Rows from block 12 of a small image classifier, named by matrix and row number. Each number is 128 + 24 x the weight over its row's rms, rounded and kept within 0 to 255. All counts start at 0. Numbers have three digits each. After the name is the row's rms in percent of the matrix's.
After each channel's rows are labels from the 100 images, of 14976, where the channel reaches its highest value: "top examples" is what is common among them; "place" is the part of the image that holds the peak. Only what is clearly more common there than usual is listed. The data: rendered dice on a table.
# pw: pointwise conv (model.blocks.12.pw.weight, 256x256x1x1), inputs 0-85

pw.177 102:176134118139126077127114068133115081105101046217122127122122139118139113073120111105112150116149120122101121107103099154163156150128083105168137101112125139157156147133111155127112096099117127099086069063101092113127126119156070132120105153148232184181138170
top examples: dice: two; total: 4; one on top
place: centre; bottom centre

pw.174 100:159124140105103067151102111149123134128111112084130127242150153113157143066074107144152142153066104154115123136124122128119124138127111139102124138105116118137172147120147144120148107099142111169126116105143125118122119093150174122115106133092127133143124078
top examples: dice: one; one on top; total: 1
place: bottom centre

pw.254 098:116141129134112126134118164185127121096126096075126108166136116121121147112158117127181170092164154113090133146151116129128142111075155137144082129119099114132112152128109135129115137092110081145147105133105155092167119144086148149152114137127129113124095138
top examples: dice: two; total: 7
place: bottom left; bottom centre

pw.18 095:105119168101173098128136126137148111092132138194115159157122136113149161105143130079121139093152129108092128122158146096131154138184115138095115144099114168057106172098150156144073126101136131121143100117091079135126119139153102115086155163129138140128107135
top examples: dice: one; one on top; total: 1
place: bottom centre

pw.183 105:122158106111156121138125217091143128125133141116125138132144130101120133087054138141201108079135101129109127086122141097100135129076144111071169184095118124125133133116144162130108125122130127109160136107127132086113119126149139091068093081155149133059139171
top examples: dice: two; five on top; one on top; total: 7
place: top centre

pw.135 110:094135163128137110139127184142118136070111126137129143139167155192176145142116135115138117096131101131149125093123133135118125132104094127117121106155163130140101168142117116129111138095163130134166087129131098138150115161134159122160148136125130125067109130
top examples: one on top; dice: one; total: 1; total: 2
place: bottom left

pw.216 110:097134095119101133122137107081163123164113094119115133122130164120130106101120106140107114108137141109164147118142127146099133142103145120151125131079141123139150144118058125157116113130125111140139147133149118136137140100131130131110143144143169103124124138
top examples: dice: three; six on top; five on top; total: 16
place: middle right; top right

pw.54 104:116111111137146123131100156127133097122157134139137149129126158100158100116134148144078131128129048134139117157115126142119088081166152100138236128119135132103127154125089149115158136121124111147082159092130092085120134150094184125182166107107151125085117109
top examples: dice: one; one on top; total: 1
place: bottom centre

pw.236 102:121095117124136131147152158117173131150084123084135133150187138106133106075126142140124086152110105124138159126190147154184136127152098154132134112114122120131145128121126156136183146147102085155104100119112082133123140104168086103128125143129115100115121122
top examples: one on top; dice: one; total: 1; total: 2
place: bottom left

pw.153 099:119148068098127091131132096144151117099126156115122155133120180138116140090131141113116068137162134103100135122094126102150129154100162121140112133161134115127170170123134119141126184116151124127106142153096124149108161144102108132131116165151115095122068135
top examples: total: 5; dice: two
place: middle right; top centre

pw.224 102:146128114106117075133121146123134129157134125135124150135132125118126107132100164050175124158115143120096124133158154133126079127128159156096130085123123133119124147096102120118111132137102154120135146121144131146156130080145116094103145114095125122168215130
top examples: six on top; dice: three; five on top; total: 16
place: top right; middle right

pw.143 092:112079125181163176184129102138091146172113165158105127076143191133158124133162130134108153140077113119182091110136158126166100119187135114142170102131123141134159128068102103107131136129092119152140138123116135112104111114104131149114090136107169151178102151
top examples: dice: two; five on top; two on top; total: 7
place: bottom centre

pw.161 099:156120165146191105129124097130077140168156129101150131119128127134106120115140136149100110119135104136113134158086148115152145149100113122141114104117134086137185144138123137131127104099101139164072122137073142133118129149114108152117153102101119107079173105
top examples: one on top; dice: one; total: 1
place: bottom left

pw.145 102:141106161125138151107131091121117112152113153122142120155146130129114091082145155187120135118098128096153146104106132174134148085119140093118125128117120145123133118105116099137098122125134112131123173104116125122165101100156077116120165123111158144159124107
top examples: six on top; dice: three; five on top; total: 16
place: middle right; top right

pw.112 103:089123141121150130178173117153132127113094163102104113134153159162152120166140105132178118106124129105098154144105149132145140135143157114119133127151123137138091110162114127124201137167141082145111122109107120148136169127139119115131112109099103120117151150
top examples: one on top; dice: one; total: 1; total: 2
place: bottom left

pw.210 096:089112087134142123138110118119121133093128105149134123154120118111169124178078174106109128117107139146129140112143117112168100125130127158160112203124140122117137125111119137104102125131104145133100125133150116128131175086127174135138066111136148128123102145
top examples: five on top; dice: two; total: 6; total: 5
place: centre; top centre

pw.66 098:100130130053119151127140135140093133085136151131139138109148112086175096137109123128171129098136126118086124146103128149139138138094093136163140173126134119074150157138140145121109095097118088112168137122130090136157147121136153143134112124104116115132128134
top examples: dice: two; one on top; total: 2
place: bottom left

pw.121 096:125153171124134121160166142115149131110094155152106098120156103134115122113108131122160154109109108193151122120154119099168113152142132128151110124101125129149102166145102120141127152154117140168109109101129086114162134156132073114146131140126123128071152169
top examples: one on top; dice: one; total: 1; total: 2
place: bottom left

pw.11 098:119141104109096106118130145114166139096124107112130150163096105167125103120147144159167144105181108092141136091140119130099141148123153153151100113123136114117145142133100130114130137126095091126146131113111090098096096129150137133115135093115108170102075166
top examples: one on top; dice: two; five on top; total: 6
place: top left

pw.44 106:139128109122123101141151098125135141126103164178140132103178160149093092121093154122160131124135139115136122146124145117142139123118174122146168114089139100120112104122152125113137152108094119107117102155083144146145127133116076123151145138117131094098119146
top examples: six on top; one on top; dice: three; total: 8
place: bottom centre

pw.131 108:123144133141164119117120180151121107129121130098137149139131095178110100138112150099122151095130142085118127107163131131101104144097126139094180150088111146115154120155130188123121109088154116134113107149163095098152142105136118126141105137103077138108167135
top examples: dice: three; six on top; five on top; total: 16
place: top right

pw.16 102:153120141136124170179110128144132147111160128125119131124142127116166098140040121120158131169150139139108134072227149134164150127189102142085145152124110084093119139119099138124126160124147093141162150126138092119103093130111125139096096141109126122117129147
top examples: one on top; dice: one; total: 1; total: 2
place: bottom left

pw.96 096:162119137090125104146106081163089128160131159072122104148127134112126145110094120135121145115118108133122099154121111156132104124077165153147073121127118110131128114099127074136133116139141101122119185154105101107139116096171131114118141146099099149101124112
top examples: one on top; dice: one; total: 1
place: bottom centre

pw.62 105:107148123104128167123151161137117153123156107139130131106148135129150146080093090156159127122167145123137132095147128090160152126145126101136130132135126116174130087132116154142101116118107113119190095134138123175096137123070070116083146148186145140159132095
top examples: dice: two; one on top; five on top; total: 6
place: top centre; top left

pw.134 113:183106110123088129174141071148112136107126124083127146130121134128172108122097117169131136136145125118144102132148137135112153127137137125141128166131124116137140139104097096113164131141125107161108133124129103132127146138097113092148077103135164166108102132
top examples: one on top; total: 1; total: 2
place: bottom left

pw.208 095:152134116102172129109127167142152096120145119125104115113114080175153055133150117136088141143096119113116118132117126118102129116114107104075131110108137139160138112115109155110144120123144122127140127110142106126131122134126127124092124139127169124116217154
top examples: dice: three; six on top; five on top; total: 16
place: top right

pw.181 096:116203187169146080135116157126097153107135147155139110138146136147124122128143157149122111121089089099105098132123139102124102141129114113147118125130147133101165086095119126107123136110142182156108144119133122104098124104124119139115151064138131076144128183
top examples: dice: two; one on top; total: 4; total: 6
place: centre; middle left

pw.146 101:123095120092096128119112062170132148172147148111084111131141155177153127125081141091142136136158106152118164097164178132120120140186186138102158137121133126156107088129134103151204114125116104131140136125141145125124172088130143161141154118124107130116099098
top examples: one on top; dice: one; total: 1; total: 2
place: bottom left

pw.7 092:171124126130143134139129174132116147139144158110133130106130108144089155105130082141085085154126125102115166114112129124133101125131140124151106079103134149154115131122133164130103129115125130115106137154128131164178137131130120085151166106157101154148148149
top examples: dice: three; six on top; five on top; total: 16
place: top right; middle right

pw.59 109:115120116100074111124148116128088169090113127115142140169158114130097154119091100138153127106112131129124112106158115123153134100111110123102144143138124133116160076132125141122147069132127094117103122110110149134075132105123180140094137141144176169116116168
top examples: one on top; total: 1; total: 7
place: bottom centre

pw.114 098:164144177141130156128123139085122134133136110150143127118129117138139136125130140169208102099133128119086140130129133145067110138126135133108143113091148108131129113136104130128123132119128152146145132137163098109142128078121140117090203120197180170149127146
top examples: one on top; dice: two; total: 4
place: centre; bottom left

pw.85 100:134077143161112119128141162116158071116125112107109132123104165117118145109125112139092122165173140145119105139131137139101088146109124152134137129063125105178137185082144117149150126117145133120134145125130138132130144117143119150103164132168201130165135113
top examples: dice: two; one on top; total: 4; total: 5
place: bottom centre; centre

pw.115 095:114157110173127121153107100129085102105114137136125137100145118126149138105163198116135137179110142135065114107085146131112154119079110093113118100146095113133104102121112122125160101112128120141141125154119100137141095116092153115143154098151158116142112111
top examples: dice: three; six on top; five on top; total: 16
place: top right

pw.230 101:112148165121126075153156119141129107174148112193108146120132143173118134096144156104140102120130101126093148140118146097094155130138127122099120085182138132161114122140090139133133119134108112139098139126117155120121127088159141066105156159129110122173146124
top examples: dice: two; one on top; total: 4
place: centre; middle left

pw.2 092:100149159070116129154135142091173114144108103139136122118125138119124114082079152155114126169141130153143134125175120108119103137159172163122101132154114199095145156125105116129102151100132140088102062142084132184130147094130098125136143154176106093129135140
top examples: dice: three; six on top; five on top; total: 16
place: middle right; top right

pw.132 105:177152137138095164101135118120162131118149102119114100131197165141132090122116130112133135156152134133136131129096121083111093119126167119173178147144127126112116119122115174141136106125187098116116147127123167123108114112172092177195120130147125103095128129
top examples: dice: one; total: 1; total: 3
place: bottom centre

pw.151 097:130155115144135096119113114153176117113128112133104135149124128132144127136139142106090152173117114159120132132111124147121114137152138130134103150068127156118136118139134121110147137139128131121158108105075114133133129098162126087144089142130121114107133088
top examples: dice: three; six on top; five on top; total: 16
place: top right; middle right

pw.40 097:156147140131112116099113120144103116094115118087131136113123137146117152130127112124068170114171133118122116148112123135088125126185170138145118152153136118156122206126144120125130147106143107123167110081102131138124121066157154159133142177132135104090112107
top examples: five on top; total: 5; total: 6
place: top centre; centre

pw.214 092:149122133090087117120131124124114149077126159049134119141128109107122115117124105131119154140145109117095122151132105116131121149106160137142088108096141137113125134088058130124121141125126128126159118115148157112118127103164121144132137121127150107143075166
top examples: dice: two; five on top; total: 7; total: 5
place: bottom centre

pw.103 095:125127093082082145107107131127104132124145124148129115115123090120126135101174159154140115146043179151143120137126094101166125135139135151114098095112130154130161143095128130101152134131107143150102121157159152113124136121133120072130137137126158139110196153
top examples: dice: three; six on top; five on top; total: 16
place: top right

pw.29 097:099105132137124092153092100148115136081130162105092112110155069135121117097126128108152102123100115100096130091104131145159161123112114143156130141098127082131095168141136129100129151164116131154119126086155107117137143100170104121157148081052136135123133143
top examples: dice: three; six on top; five on top; total: 16
place: middle right

pw.52 100:170151139165118100104114143117128093156182133126171111090107165115137093120102170090088110132090152110058105173126107134122120096139155120162165155126141133143095093151132074076142103088142150101130141167153134105131136163144130117130173125123087151193124102
top examples: dice: two; one on top; total: 6; total: 4
place: middle left; centre

pw.42 099:122138122148092129126118093111128109119120145156124133132150114101128166081104152123114125113127137134093147134146121103128155138120171102144046109105107145091121163150131147142103147149165151106142109112121103112124108127168135131140092197109119147099094145
top examples: dice: one; one on top; total: 1
place: bottom centre

pw.10 100:096121104128164164128145098126133118182139166128137130123143117086117087153115073113120147109123165129109115055121092116124126134132118152113103141137120093119114144119137148105140127111112118145147132086159138138149100196128090093107133142104093163130146117
top examples: one on top; dice: one; total: 1; total: 2
place: bottom left

pw.141 101:136113105108111091112141113124141168149127124114135146133102138153160107119088144175089091097111126128135146132155160098144124122113135157124123152120144157143112143132092111141140159138112147143113156124181138138129159121156119088124167141133124116130089126
top examples: one on top; total: 1; total: 2
place: bottom left

pw.109 093:144096111124176114114101108172145133120114139173123102105109136128127106118157159093086146101119205123129111126117137131126115125123138130141121138120113122117164158134142132153134087112161131139116110126079097133153126085130086180107153144080096103162125173
top examples: five on top; dice: two; total: 7; total: 6
place: bottom centre; centre

pw.255 101:091141105129126120110131100112116133122134138145115136122157114157075111069140115141103125132109115129132108109113132137136089126129175100193182116077117127144154108147105146101156121130174132120135117136171152118142120099106147098228153099120118107130120149
top examples: dice: one; one on top; total: 1; total: 3
place: bottom centre

pw.30 101:131163148138157161112139135154156120094149122123124138120127141110120125129107108124151151136145119131134101137099140149125122109157119132130138156069126148138101113098151058130124127131099180076158134135130101157136111130153144128127115141172160081148118146
top examples: dice: two; one on top; five on top; total: 6
place: middle left; centre

pw.231 095:086115096111159159120168113127139144088081123100105094094060122138102120124105097182180147103157132145116138117150112109119085110136135123135149145137121105092158152114139112105102092130098125125143126158154133124125094130139131111119126142229134133102144100
top examples: five on top; total: 5; total: 6
place: top centre; centre

pw.138 091:132111136147118113110109114177116150142118142094155100140113091108130136131097117126131133111091128109118111120131122124122059137090117154123111110135127160111117111137131064122106125130182129087113154133082149153110120116129125146166132149123080180131161109
top examples: dice: one; one on top; total: 1
place: bottom centre

pw.14 096:117146108091137102120107117181129131204131095101124150129120146123163101135132109125104135111125138135129135136128106156135142140069143132209129132162109126126120136160111135119154090111143145154116121127146138101136121135135135142105139146135123136155141139
top examples: dice: two; five on top; total: 5; total: 6
place: bottom centre; centre

pw.48 099:136138125125124073126121154172146161090114179148155131096116126120117144131156126087107131125203080116104140159135127169138116127109107139174136108146115117098135133129132122129130203109093157137109150098120127118133133095161130136150133136170149152193169110
top examples: dice: two; one on top; total: 4; total: 6
place: centre; middle left

pw.56 097:125153120140122066112127096078098132129114112131164097130120140152112177118122120104147126124151137098120160132155125159173134117095091128129129118154113133133097111109104147105148137101120140139142147106059127171110124142088124152170118167107195123115118128
top examples: dice: one; one on top; total: 1
place: bottom centre

pw.160 096:126091121152100129109082150104126157174139141145142140080080139161116134119111143133140152145098123135125139138167132110127105146129185142150135128140103208126101169130141145135131163125121116127135146129136108105149108078123125130123096121147122145138122106
top examples: dice: three; six on top; five on top; total: 16
place: top right; middle right

pw.47 104:153102096121163116159132111138138113168145099133131128094144130173145115124121160132126098150133143106117124126113122138131070128133131130147137133186100119135110104105068119117148103118122101125099122102138151186144117127114157161113154127125114197149080161
top examples: dice: three; six on top; five on top; total: 16
place: top right

pw.237 096:099139131125111108106126149110112143211128124176119120113138125113149091160157107139139111128097128114087134099147142119149181124178096136115137186088131118143074117120096105098140106124117190158145154142133117094107118151099165133127144137085081087117089087
top examples: one on top; dice: two; five on top; total: 6
place: top left; centre

pw.245 095:142151127131144083126129102162131169114141154115154129144174186139143116124097115117156100111132148174131144125125125137122132145159108140130163090126160085131151126175112101136162081155110106121133103113145102133117115159103153166124074127150134125095162136
top examples: one on top; dice: one; total: 1; total: 2
place: bottom left

pw.6 092:114079125086124155175101108176080152139114147105153113114135141123128140124152146155136107117145145096098119118102123119175089114148103108145155109175125066113115128120083142114147141127155109136166151124109168116127135152094122185115113098149124120147095142
top examples: dice: two; total: 5; total: 7
place: middle right; bottom centre

pw.63 090:090096120086158154114136103134100144120106148156105128086129132135146099133090129178105147143070101105133146128108139141125127136150117108137115112082146161142135143131094150114118170131109131158159086154115120138142143111127158096104112107130091141128161051
top examples: dice: three; six on top; five on top; total: 16
place: top right

pw.218 106:103123117145114162140129158144144155108134161083144145126148124104121121152142110119106091109114098123167148169117112186095120114158121136095128126117136130142124110117160109096113125117139194136144136110163144119127130102115143102148137104134100156148056113
top examples: dice: two; one on top; total: 6; total: 4
place: middle left; centre

pw.196 098:166120109087152078129135090138140172119112114144156124139090114138144158125125107154136167104121108134127168108159130122119128165082133153130146086160149121161112144153124128140127102128134125122128104130132129170110116148123099129131092106077145123154126118
top examples: one on top; dice: one; total: 1; total: 2
place: bottom left

pw.106 099:109106093115102126127138163137152109129124105121134123098185131107131114085139136114182118126147103132170125128145133116099173139145093140132148062175101112106143158082110111149148142130102107081141137146099134104127166132109129108089154150146143141119122144
top examples: one on top; total: 6; total: 1; total: 5
place: bottom centre; top left

pw.229 095:113109128138106096145095137170131094094114099131157128124103123158135162097106142141109103073105073137128119134117121091167160137162120123118156117137152143122090146146126121143141146132106103105100128097153144139095109097124102136119129153131142108114066119
top examples: dice: three; six on top; five on top; total: 16
place: top right

pw.129 096:109147121090120136122093150116119133122150123104100106146153135103115087064174083170122135098112122155164099092117137121111078122151135132121147103144105115116131130099090126103146121140153085131119055100149153126133131105121112122100098110148070122126129147
top examples: dice: three; six on top; five on top; total: 16
place: top right; middle right

pw.144 101:125140116111212149152101125092093149135130166130119132128145077197146070138130097116132124126135142132097116107104161155133084106150168148121057115129103160138112178114060096089121132131162137166122130138158119146118138111172134147102121142132139106167100115
top examples: one on top; dice: one; total: 1
place: bottom left

pw.68 088:155133151115136147133123133129113109120141100147133115118175096108126145119182123126158109109143128102120123123100142103095115127111108124125171120164141187120089148085109165119101108125151136118132096161149136174136131145068136081092165112150127161065107111
top examples: dice: three; six on top; five on top; total: 16
place: top right

pw.1 091:118109130142139098120138158116093135078137082128091147093077127117123127105124167139090142112104093111127122157107111123142101163137182126130097135121129187091083174136106126127098160130105112131154093116141110130167138079151126136143132102122076164152072140
top examples: dice: three; six on top; five on top; total: 16
place: top right

pw.249 090:120177133131099134136099111114148128121127093130135122115105159157105140127131161144062089110168144144132114162114140149138127136160154131168139091117121109154113111109192108150119166115109134119119141158128135139112100131131114082139136120173112110197176125
top examples: one on top; dice: two; total: 4; total: 6
place: centre; middle left

pw.46 091:126131155102126077125115133124150119078127137166113136143129121108131095127089098067076089111114144128128106109127102114135129143118105146111074107089099133095157142153122104132105108111096173122109167115121131174135124115152137119146092109119107124134160104
top examples: dice: three; six on top; five on top; total: 16
place: top right

pw.137 099:120122101115118037156116080104141126156106101158114131102122140123145171136111136149153118138084147124148111109144130165092107111160171112145169139120100109092105113110125142141140085129147087153157116149075108141160130135154128127168138100174133089129118124
top examples: dice: one; one on top; total: 1; total: 3
place: bottom centre

pw.221 097:105120114129143100162108083232106113136085162102137118132126089137117118097121127129131106151126134159126120162130130110146125133163136140154083088147136091135167143117138138128139140121115112116142116136103160136117161147141113189156125092123109120158098126
top examples: dice: two; total: 5; total: 7
place: bottom centre; middle right

pw.34 104:168130130183122105145105129127135119136104099134104102152115197148120148110135125152081137121135123102119147093143147083100107126125153120167129101135136098163142155091150088132139125119128097130112124153125136132103112119112126133119169137111207128097126145
top examples: dice: two; total: 5; total: 4
place: bottom left

pw.246 106:139155136140145106172129134135122142209116174147152113121077131139146127107109140131117136136165158151114177079136130092143082131129161123117130120090130142101122141145088145128139136122128103120101121142112124127134132131150138114115139088084163114150085116
top examples: one on top; dice: one; total: 1; total: 2
place: bottom left

pw.25 104:136140133131148166110115173167097117127124134124125093131099133114154110125124167137128138144120139115149140124131140155121131139124090113107143149127134163151101167130148141118138106141142103109098097131131117118142113138146132113167124118105115111155141115
top examples: dice: three; six on top; five on top; total: 16
place: top right; middle right

pw.154 098:192115134135119121127118096128117125142110055146096138104124122137143102150126144143134136138172126126099110091141134132164102118140122103131106174189120101131140129137179126133108100136109100113127141112144114142133160125180147122146149129134121111129167106
top examples: dice: two; one on top; total: 4; total: 5
place: bottom left

pw.239 108:095174144121128081117125126106126092104130108199126086131127152061106094144136153138117108101124113133132147161139110115160162126117177152134150105141153104130133126179125149096136122119181134152137125122117113115124140127123134131169157149103141119100204056
top examples: dice: one; one on top; total: 1; total: 3
place: bottom centre

pw.194 098:150140126141098109133118138116132103121168144131160118140143151088127116147122141088119108108122157127198108153130120115142135122131121098121135133093114148107142114157183127113130121136156158101096106152143112104132097120191122074119208128107101156140108135
top examples: dice: two; one on top; total: 6; total: 4
place: centre; middle left

pw.171 097:134096088111098137139110127115113162170093123117111145122124149153142141101142082100149113133138096133151098141129111111102104117118089100130118141099150138123158162099148185144159060128136159133138129125146125160120127123104158141110155088137158106139143161
top examples: dice: three; six on top; five on top; total: 16
place: top right; middle right